A small image captioner, trained from scratch.
Training: muon at rate 0.016, 7800 steps.
Rows from block 7 of the image encoder of a small image captioner, named by matrix and row number. Rows with one number belong to one neuron. Each number is 128 + 24 x the weight over its row's rms, rounded and kept within 0 to 255. All counts start at 0. Numbers have three digits each.
After each neuron's rows are labels from the 100 images, of 14976, where the neuron reaches its highest value: "peak on" is the class under the peak; "responds to" is what is common among them. Only what is clearly more common there than usual is listed. The data: made-up ball-and-stick molecule models.
# fc1: MLP up (encoder.blocks.7.mlp.fc1.weight, 384x192), inputs 0-191
# fc2: MLP down (encoder.blocks.7.mlp.fc2.weight, 192x384, transposed), outputs 0-191

fc1.194:135129115140124158141110117136132125091159129132093122086092106161093145089113103101154153122143136120136094116144111162099093131139093146120119135133130167096056135128158087121135119154142102141145135183098115172141196159138093137106167108124109118124145145155116134154138116128133113105112121113121109113161114143152166164081128127108099139161159137133076149128108144067103127160155132124111108120164144121158119156113117097144110118149108108095132109166120086118133166112140184127120144109112136141105106155167131135138139105126140118159103149162168080121147125160144096099
fc2.194:083104126136138136108115089116102129154139116121092145121055116090101147115136115163142139175115114120150129121131109145177112120135126132111149146181121160088110145134133139107121073135138111109144152114131113157165145127119095110090112121127141185106145128105162087154116147149135113136169116158101112124136178146086123128140116137127142150109152143088112175107137113149152143141160142122136131124127148179117145160114072120172057093110145107110095117133155169111135143161134128109124161098129085133129114106107187115149127115142129182106158137102110117120148123133107136147
peak on: yellow ball
responds to: space-filling; balls: three

fc1.0:102119124119157094162089121075098153133100115159092122191143166123095105114108154139164117093145139100206126061142103198128105120142136134114148122115144138110145153120128076109110165103119109132128134130102127117093124104171130163108112128128143126113147102143121206130126163128119144131112122165159110142116093147090127164113134124177127121147133118142146116132126132087129139151135119128078116136129176133121124171137151127100124096108129091128156112125146144119144107130097142150136146102135136136132102127134099112148144160142092157130135183103151129135119118089103108142
fc2.0:100064118135116140100141152154172094079129175160168113122102126134134107098149108094117120123073111153110154159132098092120134142122085097114117165100109148172112131140144114095144162154130129141133166148160124131128148124178141096137133115119176114158106154132105114114133142164150083174132104114171134113120107181182131144121113132125144119135065137121084135110138145153116085124101158128112098144143112149104165128142152114102099153146118114153135178134138124144131123140110091127122141135122150102099153110111129138137152146121145115096185124120090118080133117114118142125
peak on: yellow ball
responds to: space-filling; green ball; balls: twelve

fc1.373:102148146121092138124161094099144098088149161119128105145133108135100145122146124142142154143119117127133122081114095151083134119162120167088103151149151135123119141147087149104156176145099117132087109173123113099121143107136103089118118122145103130142118072152134114150139139083144139124154164097143120141172112105166123142115122069128156141126150140110168192146154128157146140159148065126106100137105105149129162134147135093155127134116142167107102137140141135134092124134083107124122132143151187084097186166112144133136122107123142099137112135130089125119136128100092143114
fc2.373:111171118126139135145150144150158139165106133129114127160121157138112154118131071125132111115146152113105138133146124127118151140060170124133182112061143163166165154136162134094095117134124074176126113133138141189128107116136143113097112176126130132145147091124137169086137113150106177150165137119134119144121099156101137126106145146109117111135101118157161126116081139141149129173101124129081145169136153100122079132087120113095106098121153116134111087113117107146129118128114096146136117090093131156120127127145111119151143092125144129134128151109144081137135137130081085135
peak on: blue ball
responds to: space-filling; green ball

fc1.98:182103149169115149132136135176121096142099136142111099106135128116138174125100124150148174070162157104094101138120092110113106130120113111105097143113114121115080091109101151102067139112117100076180103149136127139108150105133145103116122132128173130145112108125112142120122168149110139162148135144172123142109135158155122176165130155160121127127108117110173104137120141124125133120171135164083128128119118108160147112111092132113129143180150096115130148124090134126125111103135139146162119132115111112163175190100118119110110101152099173136158110143103111092126151114120132136
fc2.98:117132110194104112138135104082108146124174136131142130144157150108155136102106164131101115130133170162085089130153122155142121120142129160151133123163156157092121155087133102119108125124133128130106091170114167149103112100120099131114146125123126108157150125120109102134107132137150110108134101140126124187109133167141103126088131103082084130137147103094140188144120122144109130150136146189114157106109122156114111117161124071136129105142115129141121078105145120167155151151091157130111151131126137089156088109160171114175162139097135097100126126145130140122122157136085158110
peak on: green ball
responds to: space-filling; green ball; dark backdrop; balls: three

fc1.305:159179122104138108161088110083143108148118151142152075136173147129146109118132112133155141101166142115119138121110144151142104140077143144156140111082109174151125130140118125067153121113125104153103174141129139161117152125158128120123116136127108121130141123132156154124142171170111120115093117162106086112164137115123110070104095120122122145158134119120139125133102154104150137142122162110089117128118110179074124124131139111128106117135114143103120135103095141065174141127169101134153107148145116143148194142124101142153099112097092128110121148145160144097119179142118085136
fc2.305:155112135133093108110093113129130139108099125131164153108124165117072105143115135110116085182111143071142138121098092120104118102148134184135082134141172119135121145130141165156081104161144140101134125127109142114137130108172118122110138166128170093144124125085065111111120114108158144138129121114135173148108149164142164155139127149148126106117133149130116154096155115161089133130149126128160143091157113098111143112166105129117165178122161122120153160141184126146089137145113100147148162165132122101129079115105151106125123139149113132118106096122097134123142100112107174109
peak on: blue ball
responds to: space-filling

fc1.114:178127137181148093117156109112100144117118114138122114138150164148165126074084121106150134122121153107140141159126117131141080139105131109138103133208129123111134186089124140129133135153117162098111099057093111132179126154141170147125136113115115133182132104118137135118131142161151124151125111126106136107110105113163135114149140102144092084139110161121155102133131125109127146098149113123104157117124141123111111130159111099093135144104113128123137140146044158127113139121122190135110128119173122154121120094119167133100124131147123099141115148103150134118142117087131180154
fc2.114:085124123136119098107116128166123134120074118119117177094129127134185194149124164136084109146127114128135095126106109129113150138142191152120137143114110130101155129108095115153145099116149165152129093117161185135092188118118134117139112095158119149124153158115107124069158125112119135135139101152089158105090111127134114154153148153141167085094159158143124106115135125143116156171135122121122130119125148124164145150127106140112082138122092141105109101113139096154137176113121133108110141090115131138154127118136086111158116126102113102116126139100137115155150149168073139165
peak on: orange ball
responds to: orange ball

fc1.201:095153155151125095101144167114088149144082162102142107125098070107142129139141168149171139113125127131129115144167109089159120186167111156137134137122084106074129126106148172138081083124157100133144120118116117128132135130148095101124099134136133169155140150111137186120127131120112110160106115168154121141124083142088106100147146142173140149121141098123124123121130088112130123151117120133102138108128119166130094155165123138118110114171110175146105135164104088134147119139114198120099115150110150110116139140160103119087131115123073116137125136098131152137106145132138110142
fc2.201:124117073139132124121096133160122109113071130130103111086109172132093088151123103124107119099190131115150162115137128128104130108137146089164132168112128165158135121124108069131144122132101173100074126130139100165119075155139150136132166111092074118122153123130124100059136107172149138123114139142162157131095122157146123150132153137072105128148167134142141147140113147148142134130095158117115136151103131126095122157119110096140116111129129122116149114118164146152119122100102139129155122148159146125075121125107174135115123119146197117145128153120134102157168129131130108127
peak on: yellow ball; orange ball
responds to: space-filling; orange ball

fc1.346:119157117204126160165104195110095121146139112132116155107127115109142069168114138094119139120125196152095170139143114119125098100131161094117084167111148129142084136133146138144099142121087110126127171152106105108111102154135161151115118080112141129160150139142092117118142128147094118128161124128123108156119114141111132111127174135120097103128121129137115148123117138127109157141154140130100091136145148166121120186127143164151114113144158124153097157120125130132092153129120121125123161097112148103097099130109131110121137076096126123135140154101133107132152161156089062113
fc2.346:146150120137130111110149148084140102114112100118128133200137116145140109128119147151117121102116102118142095140101144139120171142143153111133175153102141109105168128132086110127127106104165134152124117133160121138106126148124124164115143137136130113089096094154136128150128149117130130118152093123142121091140131149187129125096134089137144101170107124148157100085096099136160113154101055127142156161113131136123121086075138125109142147142114123157136103129099081130161084129117104143175144089112172123170118170079145169140142165143135102153169156097110130130104099110143153129
peak on: white ball
responds to: space-filling

fc1.331:087117128151107149125117143090085143058126107123133140089081124151130141149110161136130114173137137114142167096135169149132093182105161164092138100130136139145144102152119129140144127124118160155130170165119121096134142131126153119146130082120083153164092090149116116143064136123094143153113067119119139106099118146143120146133120146155119086110165187144146091124150131132138132182129143120100103125119161133123127127120110075105142140110092136135118139176107137132112105124149109112160162138121125121093103108140113146114174129173135140177120122138142136098109113144149119122
fc2.331:156159119106137145120141115103085133097115142151171161164113123165115136102153116151109159124158115134124141134106139091167153108089144137133140154122115134130144095105120128146075159102121122185158159123129143169085103108154135118096123114149167160093170116163153127154131102114117119152126174074124118134132105133109147129099116127095136167102145102096089109112131125107158116113100137123126150157143085125118092097120116169128108170157153104128128137150120142106125063138122125152141116142182120145145095160118134131143110134116125075078176131161097093131097143115131115144
peak on: yellow ball
responds to: green ball; yellow ball; space-filling

fc1.100:138145129129108151143125100132125103113154077113137112160161097124125137150152104095161143142117061127075114161150071136128132110137074122144143169148139121159147111144133132085157105130151105136091144145124153115169138149139142114112129124111105123106127111125112148115144127105131117159139085133124093118103085144106147093130135086123109086136140137137169137143117099152129150114142106157142187102125138124105121155109119141169142115060130110119110127188132139135100160129114132164108144112142105099149151156136171141077084127139179132135131140113130124093131152122200159130
fc2.100:173125122140132119098113148164146109134107134150122100145131142119158146068120177147132143145137172119130158164134126107104133123138127122081118178108118101074141157165134094125146112102100141113144138081126103114117122151156106091110119127133150166094175093100135118142166168125134159129129129174104157119156167171085120115083125124127111160106110110115134151090148184140151150103144128138132136176112079103126143130165132117110117141134116149152085141119140136072109133099142104117117116127126133103097130138106103130112127115139125148179149100117087081128140153174103129104
peak on: white ball
responds to: space-filling; balls: three; balls: four

fc1.344:105116163103137127151105134116102150131116079111133116118121105155115142150117171151162121088124143151158180097127097103139097138125073146155094141148128158102093128152104097117148116135118160123148132150105140097125124149105097142091128177129123151146149145105135129091148103099116131072115109116136176142075164140147101108137156139108131152149110080129111111139105159088092135106130140128129120139129137153107116103125171106174109146143140114137132154179128113130147095105128115147169133144118148128133126101093150128136123087163119158094127097158069157194117154155163135143
fc2.344:097106113088130107168160109116097118173115124160094113157123122135126112126124113107116182125161117150156156139091180109129197135133131154151128113097103117100137141105108111143120134111142106147122093135142099126143125128123155133093105167097138131121130120106131137112131104139124153109101103191089128122083114169131113180097112101085118104141144170120134149136152123114151139147141107095097152122126087130122136200142085110153129119155150172151124091116125099151136138142108158122144155141147108133151122160125098155147107165074088093130116175155116106141151126111144117150
peak on: yellow ball
responds to: yellow ball; dark backdrop

fc1.302:121118159154101202130080143099150124136121109122144145146120099156119141128117132093111146146109137145149142148131119182107144124099150132114125108151170146132135148151121126122137141161129147111144119143108159100147113117133135115121151132161149103110116132148118142101153102130147112141124156112131144103152119127119121141130125125150154124058109095061168153162144151091135104149142102101158098128117120147117143120130182124141162101143097099093111111143089147129101122096075133176093118092110114180104143144161104143065116046147122137113123138132153152088099125112149126159
fc2.302:118115110127117080127155134121093114127113114121098140136130177142168153113128118128095174131116129087126147124121106125114125140122140130138114146095109160140131113062117170117131124136140115114110097096103141130111113095141131127134165162150123127131122111164060155122134198105091126168145139118155110154171163145158130125141150112130098133123162140129148091144130122165161117177140149124109153130120100129095110108100114144149134137169133095126151062100114122133187114128151155121149134110086095107160160172136139098132119143119098109135131146105122114101148133193141116061
peak on: green ball
responds to: green ball; dark backdrop; space-filling

fc1.355:136162110132146096163123149135099080128126094127116104149141108068136154126123132094129104113125110154091117080148160151088087087100142146133067122136055083118133175132107095130156104084162140104141139103095156086106133111168133112142102061116125091105103140121143154116142129153111175143134176139156141130148117105127141159126091151117130116144189140161172144133109146133139123147129145128145155118101107148128127153137101118069155132135128120128154133135117177174117129138124120150127120136171141131119152116132147102131122125112153129137136160101143128111131118149120152140
fc2.355:146142131090124120151100168137150146150109128115114129110088137117134133160121172157074131138146155134116120087123112171134146176124175153124077172097081155113134151106121105123173101117132134108114099091119133111192107153117121101071137103090111102126146168122114138131115128110125140133143121141124117090148137134149165107056159093143128119139131167142078097079143102144144137156140102115139129120126127114159122176142104128118123146114160150105154112123143157124144108131111101129167138147122135126098141200131139077108127139124118139105102103118152102148118145166141116118
peak on: white ball
responds to: dark backdrop; space-filling; balls: three

fc1.345:133142119151119109116149185130111119112173128108131126145123108111125141125141119124113151096115178120093093110158134148141095114123146116136082101132106123134119140151123158117130088142194090127146098111080120128096098133153152138158100126121118163167126154140071128127110091126102150162089151183116139136168127125110115114095162156148108131095164148150162149105124126128102113086115154117083122131171122145114146155133165116111173126125166135146116153137131103134095084110079134145181105109135133113153143156162133118120111104130130141086121148124134114136196111104156092115
fc2.345:148155128150131120159085135185132161099129152155123103102125115123090093118128173199127128139133101148119168123086110133164153120143122152108130171113122110169121143108112107127131143149080134133131177151100145113161130099138173139159168119094136119087123147148120161118109141127113131154179117123167126160117151104120137139133168080149128159125084136085119171102100138126143109150125130121156074141084127145103120102107136074102126111156143119099103130098155179127095153140094143106100129144136141127106104129074115111117153125112115139102151139146137128115130106145109099124
peak on: white ball
responds to: dark backdrop; space-filling

fc1.139:128106153138132113113095140092166136121095107117163139134096096110178117137102135146113113113135119145086146105156086111174134184139160122134110133183134126139139120107104147080087127170129119115108094108142177099103120122148125138115108181103075138169136133159124111129157184111148129108114077086166133148116121176087128121121108135184089087153128093124158149127133156102152133125106119161138145125098137137129169125159163144123130087125154144136130133127131106135102151136109159104126123107159125107123143136178117134132132100118146121116078116122124142121114167122110171123
fc2.139:144128148106155113087102148143114133113115115116126112119095185128116168142133134181138120149142097095107077106147144121131074098124103093131171082126128108142131102166106091159126172125130117144138119156140095149143110141137182123130152115169104149100094139126072140102101130124128163123119130093125138155121155178158138092103158142131096138101176150109137159146123131116119131105154090122108149153099115120152160108105094114167140179115112121113139119160129136169103138121085135101106124115132118133140124123104128164132171104114176098136191147136145112141146115161097120126
peak on: purple ball; green ball
responds to: space-filling

fc1.130:085127121139154127127130118115089137122125108113139108126139135115118103124121160134171118121155125096135137131132136091172091161128168117109156114137088160104113115139134140122080108134115135122133094108112157097152138152140099085111130078156085134144165136186124140164137124087091135139097071113118123091125156170151108125114151117123127171150133109161140104150157110180163105083105133145115132134155126151069138169110132092150089123167101202115130166145109076119153152144123142107141110140115146136113143118128147147148176132139085127144135120133117131141128113164114100127
fc2.130:160135137138105118133198173115156164153132086116121186158096164134109132148132106139157109109085129115118151128125176123127132125137105140132164120125135083100143131132092155161138106159113156094140118134124115145088102113137164149164152192129120144144112105084118125121076143156158111142097153135163158115084115127147149117134139111123062122113144142127116132156136165118125095146132160099110164124130101145156090135146102110111139140115131127128091112102129141136102127125115094121135093100078116145126119113148163085110118141096093110106137127130086111111147145132195153143
peak on: yellow ball
responds to: space-filling; yellow ball; green ball

fc1.156:110095117188127127133069120117136106125117168138147127110115144129155112124130122136139123102140085144150126117136103130168105124153120158175120102175135125128095100121142115114079154154089143115090138128145112130118126164123117166116111153139117103128137145139125123066107165133113094134106144144153185144137168123137150141094174114129086137113137164152138139100122157154132124115132111096129118107061179169142138145139142118129122131125124144119097126169093104105103149145153133132133105086056145127115108100129141130101147177149096093107068155113148152155170136127125143111
fc2.156:189111137121137135087145107118115090121095135116111121083137141110114145101091151191150139119116113190140123112121165069098122132118105119134110108157122141108129149124100173126109144133114141103135118158159136139116118148090081097107154110137099154112121150136160094134130141140160149120136134127111115106088167126164165137118141145096142153123127161059128099120109102148132080119115077154132157116137108124150145167153124103138124159132155129134131081185129108117157147164102089121105114141135101157136100114144163152098116161159153105148118147136093131150170108125146152125
peak on: grey ball
responds to: space-filling; dark backdrop; balls: five

fc1.221:146133085107108146125148096097108139122159115095072113126122112126199130131106106121118126152149131095110093143104086162107111174149168178150144077131105132124136125151117110150145122144148152115110140084143125092115179155118122102099177105117094137128126182109104099151141129179133134164093094118110153112128113106131139142144120154136131133167168157103123069109109129125116155150117132179165145143099118119127109126140130155116148143142120142092115127150134129129166146088158169113126117112119118109137146120133144123122087127103115117169123141121126120092116176143191099121
fc2.221:143132148103094155109154094123144123079165139159138137147109104162126129182154136122069150105176151148152128154136176126143200118108130105107109139115169149124141117139139126110147148091072133121154135169163183145113095100126135137137133164125144108095133088145092124123139134122148097163132144145143175145154081097127118083153140112125149130088118087121130140111112105124158093134094150115096110177170091156137096097092142142156109147119147107091114142125108157153107100113101111133129134125111146129132107147147124134123134135119121124128141144145091108147114106085104111120
peak on: green ball
responds to: dark backdrop; green ball; orange ball

fc1.371:130145121106150148157119135131122103125115133153132150131106113123136125112099128149157090136117147169129195127091139127099179168082088109154125096104161099150122162142172156147145129160070129137093115105096110108157074133143144129163093103135103178146106135136106118112124113135146118128153140101148098092121174154112102143125130153120122103110118185125111141126130107147136140126179142156105131141108141106144145146149135131141120147119123130166105116105154124111153083097086082078120154201125099099102144132124159086141115129153119100152157103123149112122123135100112149128
fc2.371:148121104087125147125141117127143110127099129143053101126103174125114157129138131151141086122089066145159121120136134136116098150128147111148110170121136136117156128128128113140142166138112158142135111146148111137077115076115160090172183139151162180130143115053143142130137180114166118139127131116148113115119129127133123163142156088109161129119146081122129091115144134126121107105134102140127118113169125158078130104113109122068127148118090114142144148129132121110197118160117118104120174154121133183070152120136135125131148142132122126142115139115135126101122143099142112125
peak on: purple ball
responds to: space-filling; balls: three; balls: four

fc1.235:115138160165138139143123120118122111130183127129186122144069156181141132134156143141119151122085181117107118138151099110126142144111167110146154111130098089167132132146149116110144133135111122076160105128144147121087108095168136102102132130149110150125110138130134102146156124153119123115161093102133128145142132161097104138131111128161169148146125119120142110093092166139148148130069142121118123055110126087122165104116175097111107169144125073096123129131116139115127128109134117120107183159106106073091118127117132131105102134111120118150138136088109144142142116169163129159
fc2.235:125092136133151168147134124131164112170110099094116142090150161142135124162126155122106121153165135138109077120161136144106128130132156126101136126137184105134124109152077094169138107098144132137069120130162141128142102181152118131133121112085118105159124124113126133068128166138085140173135119173130104179112105115167086119116118123141154104146134115151144113119186117139136164144121149094102150174122108080089112120140130088145113128114147145155097153137149119113078141130131127128145077135114123154114140148138138104129145128114122098086139101140110105168161094117131129161
peak on: purple ball
responds to: purple ball; dark backdrop

fc1.216:110137156154160110117126122098178129119155133128073113113168132159138105130174146162086119112162162184096105186116130078127135106138114101101180106149154072111137145127154127135157127145130118120089128141108129130136131103155104139127096163120118136110114138094113120172117168124111140137098133146103133118158109117134124141098135115165135118143142131118123103080111159103123117137137079129176117074128153168119148153138121134130093122114167157113139143120138119112111141143157124139153093116154146134102125125132105121138107125142130117121168102096183091095080078125173088145
fc2.216:129147111124132154104171121184115083103093071149121125159127128128150131124121114095123107130087138150089141119154175106128149121156080136143151146119127147145124122147098151127142142085147122142143116150165115146140103124100172121079092131172110131167135138141166098135114126142139159150137143133106098132076124121149145148098094162115086122128155125126067134142141113110119101148110141116108157135122116119141090111090153108130128126133121088093106158132106128141149073146097155087148153119144139089186118110150167148143115127110118130183102178136127143139162151126080124132
peak on: grey ball; red ball
responds to: space-filling

fc1.262:135132107151102139142129095114119167101125132159139099151113112126104135157091127106149127124110122134161139115137126137088127156107076151118120163109109167140138136136136135105117101147060162148106158097107141151124119136137135127129178091119119105103156148135103115117107150119118108162172119089103106137125089164164168145165136103113141129131161097098066130156125155143121105116144101158119148174136119181159136143149135163164122142134127161109101072150122116134132136150112103124122100144142142054123125109115112173128114074143145153142108066153122142133132139175129101124
fc2.262:129119097093127131103138121114130111123100130139130149112140135117131116128144155136129118109143166113152128151108066135147140129119161139132120104125123085138123106132061105174103112160148132147144066151133122097119116153128131117138156125133145104111113149165145120138125137077150115172113165153115076134164164133126114089109119145139141167122128135155169153135188111123151158137188145099072129108134125091100111101102136155126157144107106112152148141070114154120095110113145173127053137113116108165133133157105135075135131159133163141089130126102161154123118118129116125153
peak on: white ball; grey ball
responds to: space-filling

fc1.286:149108107116166140147104108104174169166115111130133146145105141128141108133127159128110106140095129117115119133182126141173128132130173153167147166140061095149133168129124122128107132121127174138082088104183120137127135182143157148106108112141071157132116148101095090104144099147145102098103155138082142111117108144126126093117133133124169102077134154107103123100180121133073167160122089126134129150151137130074140128085141110135125145149120127124119156102122115177127157124130111103125106134144121118126114126108143130085119137118127122142111128117099135147102127120171176145
fc2.286:127147132145115101120164135172130135165125136122137149118120094127116127126118177119101140109131101143088150153080120135176166132102120123135094133160154121105142054137111108154112130129119118119130102134103132184157101087117102095132166152139158131109142141150160115144115116151094111209141123128132159132148110135107151138141102128140137117118112121153138131093143108109082106117117146108113158137144119154091086094107096118150132132065143150115104094144123109152167104120174138163086132097122135124172164129151140151178103161122165129104092147125106096110144164113142111123
peak on: yellow ball
responds to: dark backdrop; yellow ball

fc1.168:139124130102149162126108117143119102082143109122152191152099086108165115135134114128084129156145163122115129157136124146108121153115126123151148175074115104152091079116089133135138113096141110108130095155141122146120147127156152131150131108137152174129133152112133107166077095135153091154138097164096108102106154151134128100147134137150118097191143117095149086092126095111112107155145123165118145132139156132095141137120136120106122097160132135092089129161161107115123159165126156104154089123151146120152080163156113122130137139132106129110181161150140131089109130132167100119
fc2.168:059108129154103110130143117137115103138123112131155115165115132142114159204169101105158116136126123097144157131123120172136133127122124112162134171175130136114074121149132103145099163145125114103127126134170129129115148138131093107175133125072112091123089153125141138150191155156159088126105130108191141135168085139090168094119132115103123113129108152085106144129121103104155120144135089084162121078123093124132094153141130163136137115127133121135130119123123096119127131117159121157130109089135108099142159142100160120137126146123133113100157115096157168132097132138133138127
peak on: red ball
responds to: space-filling

fc1.63:133105129126114080125145140119078117113109145148087176147099131149137150111133140155131105114121153183128125138126107131115111194110119138091166139108119105135153101093165085117160117137131136106108150111090084148124134139153168094124154084105163150146169081076118145110155158137143104128151156112095137113157105118151118150153054140107135111133108112108133151111134191126103148160071102101110156119144137108141132158136117137158141121119116111132158112121104150138108119089119105161133127107132116110110123114108134147137147176148121139145105160116168121158179130128107157123
fc2.63:137166120103097126163126128148113131119127181142097150141139141125138135155148147091085103115106109149120145108109121114133145146132147153126140180121096159134149108131128150127084102137119137159127104113171130096142103162124132131128121075140098114091079130113130104078125137148107121134174083166126131075107126127136155155141140116123132121084136118153130146130123160098097166121119124166139169121112149126179145186180110131104109187162081135115106126116109111100194106175124129111102150119104111157097140161128112122116119140096116126119100124111153088130107111148095148148
peak on: orange ball
responds to: orange ball; dark backdrop; yellow ball

fc1.354:142113147136117115115126144102140106088124177147094169123179124117092155138112115113161167151139163134137155081133119117079122129152105106141123118172160126140098108080100095124139102109104174136129130151138173130121120141144148115127107175149144167130091137099113088136166128135126131133115139098146153138137142129149110152113127102121146122101140102072132166140097159125144180139159140061167127125061148123139155149076089126133123114144124139083161115120136140143110136093117143166094114136145141120147121117162110112127102120140117087146148109156127123078125134075126144128
fc2.354:098175105115092123137113128160135126147105158083125104110086130121119180139127112188112105125101126153107107148153141124162122099123120148116152111148114126134128160134131113106161130145096094124106121110111140149140150153144103131150136121113119123093109142121070174129106162122111137156174144115149102152125130146118125080157202126128125104119132108128102148101070110153126094179073124141107101190116148149156150132148129143159156137128167127100130125097107109135127130131142102102123143117106129100137149163190145108150159123143098159133133157125145090101178125102144102124
peak on: green ball
responds to: space-filling; green ball; balls: five

fc1.293:093114134124128094161095118102124143148125130189133165159129113084127133148087096084090151095153156137193090145158118123121146151119107117179139116106144155139126108145134113152110125137138147086170153125122142112113135152116132094109151114134147126153142116107105138134150132139103130124077072160118079145126160150120132140134109126136118114109164144128138157116151147138187128132148098142098138113118111123149113159131108176120122089126131135165096130170146147120113096162097117083088124119105097126105136066101122110139164139158147167102120141144139169131122101115132081161
fc2.293:166113072098091146118142110132130093126128118111118108155144112093175137128112140164127120142112155103157123131104113075114124124082095112137098157119119088112151124145137150116123098137058121129130092136119134116170125139119125077121112165160149125074148140140123101131114108144109120113171162106104134108091103113132095130122155153111135179146125122124141127148119121159119126128182179152139088097149128135110150131131175129156108155136120119069148139113116141155156125140141115124155174133113106187141153140131167175187126150114122117101108121127121170146158131092146134122
peak on: red ball
responds to: space-filling; balls: eleven; balls: twelve